{
  "n_mels": 80,
  "num_classes": [12, 8, 20, 3],
  "fused_qkv": true,
  "drop_path": 0.15,
  "layers": 12,
  "width": 320,
  "learning_rate": 0.0017,
  "decay_fraction": 0.4,
  "final_lr_fraction": 0,
  "warmup_steps": 390
}
Rows from block 4 of a small sound classifier, named by matrix and row number. Rows with one number belong to one neuron. Each number is 128 + 32 x the weight over its row's rms, rounded and kept within 0 to 255. All counts start at 0. Numbers have three digits each.
Before each neuron's rows are labels from the 100 clips, of 14848, where the neuron reaches its highest value: "responds to" is what is common among them. Only what is clearly more common there than usual is listed. The data: melodies that start on their tonic, played by one synthesised instrument.
# fc1: MLP up (model.blocks.4.mlp.fc1.weight, 1280x320), inputs 64-127
# fc2: MLP down (model.blocks.4.mlp.fc2.weight, 320x1280, transposed), outputs 64-127

responds to: piano-like
fc1.184:167080116072122125141140190177109129153150084144028154169061117109097163134152161107117119106102111107123170147099179123129078121087133164083119170066126102179092114115112123167065111153096129
fc2.184:166188126135140092105126134123090141150149072159195111102153167085159059115106153111118127171166115132154144108101105163093151157124136158151130129155182152140130147086175184110126142111124118

responds to: the note D; sine tone
fc1.583:089131129131128145131179117127110104171108135178123129075072047122111151127133126110159107173102126133194059145105125086106123119173116118119161201110119107165161103127057062144093064070105107
fc2.583:137168132129153153140117081143158127157111046199117082173114183161105169148167139086141118076157114132163203161107140111061158136137069149131124103148086151138065120046145172095047171138111170

responds to: the note D; square lead
fc1.101:121109136117126146174121078090165131166164094131122164145083177118143117166124115149199127119111133138153159152074131100145190138175128173153115150136117034106125103150167158093121106073076211
fc2.101:142174122117144144144126127085117140141106102126144154147129106162145130131164116127174123118108062124131140113119123111128117121230121134140127135122137152114117123101131126143038115150065148

responds to: the note G#; the note D#; piano-like
fc1.459:140109152174131098125161139089129130138090116123134125064145069090177075094129164138110144255135118089113064067173059156136109170147134130132121173144131159156126142141125138186161115141159075
fc2.459:138101184169140164095079143131140124076111116091114162110151174174141124206162155166132133080116116181159206100091144153116092104170146157072083156166094121148147162122125157052007079164113152

responds to: the note G#; the note A; the note E; tonic: G#
fc1.324:121154114111075102188110160132097186086070135095096128179128077100133161129119144093141103126066048114098153123180117109180099127118154162081133145110147120111159135180129146150164071185100109
fc2.324:119134123156099119081176094159146101117191184113148142138112123081131149102107134131046185124173235092078082168173123124126148084147145084120164076103131197096125111154147145132101129129187087

responds to: the note A#; pace: slow; saxophone-like; flute-like
fc1.72:142122126101130131139105103115196057155123076158117076102085103094108142131119170131158151183117129112133085158110147116176200092135080081151105153101179067100067098163112080099149157139155100
fc2.72:152141177177174159096066102092162091136107076137168140093143177163107130145162148143149150145162128165114152143096147156088142159191132120127102119167142163135106182105165144101099142141118177

responds to: trumpet-like; staccato; tonic: F
fc1.26:124112100188085149194122127118151124081084147111111124112117041091101137112145142127181090196079109130106090090164105114107129139219120169081044126132141151179109192130046136123121131109123140
fc2.26:213139122143165118150120190087154172114177084081073131143085123147145139129140157141093101064114113118117211138101129132133134151163148115177135128166131137128112142135133113162092147190138147

responds to: the note G; the note D; organ-like; tonic: G
fc1.187:147082131147165149167129148114121094110140071110127171083107114138094108124110122083163080169140152173140074146094152088120146208146138122109078103109143071174042156124128137113072149139071144
fc2.187:121138150127092146089174057138131102122132173169198089142147125121109106132122088158098142088167137086121110076166115095119170025152146055178111093101119137068145141125132057135132173086151106

responds to: the note G; the note C; tonic: G; tonic: C
fc1.163:121142107146132120169116109161147120132142109112083124150093114137138100074164144084139085216162142103163107140082163093099128182138090121120100170140132173165045115116106134179060091122150153
fc2.163:118110134137141108106135107138162131123108100171094101170094129178115198183176100106190125093132104091184153178096168106094152102139079117129153125160135123128145074078103128151103091190084154

responds to: piano-like; staccato
fc1.326:180167118100152133169114177123161164108117144107010112114072105131142156107173121148155069146082085111080116104138141109108109182189123217077119143116124123171095149133100102222147125119102125
fc2.326:148089169161089111141084142131088165122190156118148172141131144075099094170124181166147103110083139137135172177093113169133120123096108091197162115143136118101163124125186147132117121142123110

responds to: the note E; the note B; pace: fast; tonic: E
fc1.607:143137107113136126192081104100166083136078065120112138112155140169117190137215139122128092107073126167098109168115140069063162152121107131109148134117115069158080167109117128127135112138103191
fc2.607:128144084093137141117199128127088163161149194139142136138120103116137104104083096119050154076193135115099121066155149089152128070156191096137137133082120112087179096138136087153112147107136103

responds to: the note G#; saxophone-like; the note D#; pace: fast
fc1.166:091112103166147131111060090102153084176153149076144122055122098124199156127183137114146086138072157143161119136119117170121163088175126118148112180114185089141166136220122122148169102158139123
fc2.166:138137119080097124150089110164103129117098111101127135175120102147138151187151139147116117107122112091152134120106153044135152048098123144136112140163106103145080063113143120111067082163070151

responds to: the note G; tonic: G; saxophone-like; sine tone
fc1.134:127071101163109142158183155147089111174157101140108136083083091150070125110138155101105138162092127139163118180071146128083100146151134138132106147180125161149045129087116111138063121072135169
fc2.134:117217127130111137089215146107071161082149133121137119149124127121169148170108164112126150110160091090171121130150152109143133098171132124167206172115116124121190084079117139144107098198112077

responds to: the note E; piano-like; tonic: E; clarinet-like
fc1.304:173229115119077084198112128157153149147165106200097057168097134148056167131118139142072111122128087133079149138145139097135160163135118146118100101119149155137054179115103126149092130190155088
fc2.304:133100162141137136127123096100141130129061117136109113136114100149147166171149117138169109100101076084188132133088146125110130081127115141128173156161100108170209041105140152140142092145095126

responds to: trumpet-like; the note D#; tonic: G#
fc1.138:076106112137118141116177135174157123149079177141150141176130058050143095080124085151087109136087106113103109106170093125077069114096103176046133154118097178176137134124073132126142129082138141
fc2.138:094127126127145124131072135132192125046144107123069080218125072137134111120130096149092084076144105099160172121146088067177147084141114075118129116157126155147095142139039122141093148151161160

responds to: harpsichord-like; tonic: C
fc1.252:124066112087099115141149110169118149157089070110090164132125110162140129090191121093153091146050114114186130080098139134098097146119126178131131140183119148159154136125139113105077046146091187
fc2.252:140150147110133137151161143111087194176164075174162094090148147133170120141109143132149129129159116094180144086078129116086116140141123145163148138110160117124139061081135105175079090150121121

responds to: the note D; the note G#; blues; tonic: D
fc1.507:133184124151133143118062203133116091154087128121097088109094090174098126116158208115121122143042123179129124161162099150147112133184145166105146169128119154126144156105106132150083083096112095
fc2.507:136118123101136121148198148126084159181157097172133109116144121150145162141143113103168118100128096058199149084090174111099104106112137097159150128114140077132177047069089075188113065160097143

responds to: trumpet-like
fc1.299:109082080157138175156128109119153134120116140135121129107142006082143104132130123125174105182099128149103096084163088095118124140172130174064058115137121157184117198130052141109133140096134141
fc2.299:214141116138160117155122189091160166106176086076073140138082124142157141130143153144098098062107116128106196140097123132142123155169149117159135130159142139125114139129129119171084143174140155

responds to: the note E; trumpet-like; pace: slow; tonic: C
fc1.261:123065123093093137141149144174106127143128108126110145156144102158125104122192122105114130137041122100165141102124121110124103128114131178110147163139105160143142150123145125086063036135102155
fc2.261:122143117113153146159171089159059184159119102171197096108144121138166111126105102123155088128147085083196162117093122139078125135128095165145156172099132101181149049076094112145154111108065105

responds to: the note E; organ-like; the note A; tonic: E
fc1.371:145110119120131150162081145091125139122152138099131131134118103150078177110120107131084110172052143127153121172137095152144147192141157190137138070154102095129130178108117119122115083135084059
fc2.371:173120139129199162147104116092167134163084098127129149084135180173116121081162079094211136151149118179118126192104137148111092216163120106108100120078144166124160156143138116140122147172138165

responds to: the note E; the note A; the note D; tonic: A
fc1.451:108123119103091144137108129142104159166158168099139088128124141134078146098131136186126133137043126172146115167169084142124122111153115222131143095169113084102138161096127109129066087124103133
fc2.451:138163131133181137142142138033146158140090089128121172058121126124103138103104107102224129133115072170107118169133122157107080208188145105108121117097169129105135177112107104163133162142114155

responds to: the note E; electric piano-like
fc1.579:106188117115168103157121180108153198088151098103109158162162114155114153120092095016122055115159110121139107082141154114119162196169053124079123070120174149144141143194078130147137127156146083
fc2.579:151150132192133127091107100090120155081105087137138073133157124074135143186144186142156131127073088153138165143131114149123108142160098177084121203168117138136121145061135201095078120156130125

responds to: trumpet-like
fc1.760:170091094128133135192091118110193122158143117167100091138069092083073117114109129154127141136116122169086136160131111100098169179131097190098120140104142121190059140113104114113088139112141141
fc2.760:212190165152161100120096096089129121170112072158178118106172128085094109132108163129165148142147092110087136139136123152088153153146111126142161081133154158126189117077163165148087094152142145

responds to: the note D; the note F; the note A#; organ-like
fc1.61:132132130117168114158105074111133076137094106099121131148078125142168064131097136133132036151125137152158148087112108136131120126178142113100101158103107108145059125135122148100110129114107123
fc2.61:155154099070119119179142161116086126151155126113155123165123138142139044102146129116083111147174132141110109185107082137159131137141103166136133102079189171115115102132185141139123122108089105

responds to: the note G#; the note B; the note F#
fc1.689:078147082090114127140156085130129119174146148116134119133109078149174128133140108129081060102099158137154135086123083156119133103169136149161134179091090141158120165177093104072124148103129138
fc2.689:129111130074136139189136106067127152107100170111125140176136150160143084107147056152115144129212077146101140131095101103167146136127122123154099125110108163109103112155165106106156152150056130

responds to: the note E; the note B; organ-like
fc1.715:153116105109136091182076153094158113154147085103101155111091145177153156117141100119135049140118133125148107163119149182180139200147129111131089091152175111115098124155154154129135123215112099
fc2.715:117130152162111196100095118120145081112149142133086072098079149135116101144153169181166158143113128188139098167149130124159104081191179085152094142131166109080108159116123092137065120147155144

responds to: the note A#; organ-like; tonic: A#
fc1.392:096160129127143117190132110157154119133139104156089139133087105119117128115103119091100051135141119130103125102111118108187143161149127115120093122106122132119010120153114172080082144184119120
fc2.392:136153092074136154155142119127098101153141165085135151130135140145115125064155101133095155136153178131074083182169115132148140119170133109157178067080164203076140124172179141150162144098146162

responds to: trumpet-like; the note D#; tonic: F
fc1.717:117172100138104132130125154100144117100092121138105078093123024137120154136160152111102122154086089128117054075144113113156122148212133167083088144121181133138128180109047105172135116155098081
fc2.717:149107085085163121116156147107164147163075117155104136141105112101197129096132140173139129111133091091108100110108150132146118119119130119134161170114137122158136045128116080218094098136155130

responds to: trumpet-like; the note G
fc1.563:107187118118142151164098152200132109160142167144112114151081086131115128145111176103130049127100135207153112133160127061187108110138139141100146159114102156128100166164113142133111076149121111
fc2.563:107090127162114134145208142057075153157147148151177134068141159114117112100139119161185146145139121097128106072115124132099117122157141093187089147129130105080164128119144042166145131105108132

responds to: piano-like; the note A#
fc1.49:150108147091079077164109116155171088076134138144068163176003126106141151141160135163149073128129146097113071162102116161112136157122109134094116149108138125207090110143136114168104176089127117
fc2.49:175105143151155126113117079095127104144054092148207151156130145111097121127102127113165167163201144105107165124099153109140138128103139136148100094164107126128132135092149156094077158090101206

responds to: piano-like; staccato
fc1.36:134146134109106092162132141124143131092098121093076134102101078145121150171149142123147130154125096117124111102129129111092102182173102158072102158118141121203093203080061106186151104138055094
fc2.36:137113075152133104210088122163123120118131116130114080110081132099140111139120177120133025099070084159096126196150065122136085138147117121081185178073135137129093113163106163165101169121085101

responds to: the note G; tonic: G; organ-like; piano-like
fc1.754:191140126161151107136093116120170114112104109115109114119075110109140115102147132114153075223153147158136080136099130147141141245136114097124039120143158161180040129145134205133126133130103123
fc2.754:152089088109108182170151125132071157131113122113173161154163172187134088169179129127128116071097091147114154117096132130106122107183105190157121151089121102097159120140167118120094124139091178

responds to: the note G#; pace: slow; tonic: G#; flute-like
fc1.732:101190130155124130136118186115125126166099136165106115093065075155070150079129178130092139169133114178155095139104096139099149146164125152138168171118126129148148139090096115150115107088113116
fc2.732:147139110106191143113139100176172147145144085170080099200116108161160174181140142111126100082115110125197182141111117129114144124127111162097183123137100119138110118090095163113066130128132126

responds to: the note A#; the note D#; tonic: D#; oboe-like
fc1.346:148086130166152122126150079055136134111134127099125117066155131129167080123145097096184102163145132154155127083152105142119188205184130099145038105109161088206117186125078136102077135134115135
fc2.346:132162138143096151112174148096109185121113157123184133123183147103144044088103142137114150149181087151070106060133125128118128122183163128152096104141144148084164139131133110100139136155102106

responds to: the note G; the note D; tonic: G; square lead
fc1.65:131136064145136136159082109172140142166153130143054108134059114166139100115147168109153100157133131164148133163095123089139158146149114152078128189150127127143090137123109116164032082107160165
fc2.65:129097134137159140078133104159134138098067150162129106110123122183171146194153119162159113080147063114241150084101148117108110074162131112110164174141113105158210089084084114177105067187093125

responds to: the note A#; the note E; blues; tonic: E
fc1.679:149139088085147091115106100158155180132108101144068038143129125134141161145157129120162017124117099141143144128114139112119148128132125129118101097118146088153053139090086143144099124229134144
fc2.679:100085125091132128141164123092084136184073092162159172131076125127122155132119126105156123108153120069135106144085185113074093099148114109169159122110141104117122059108158077194134136139105125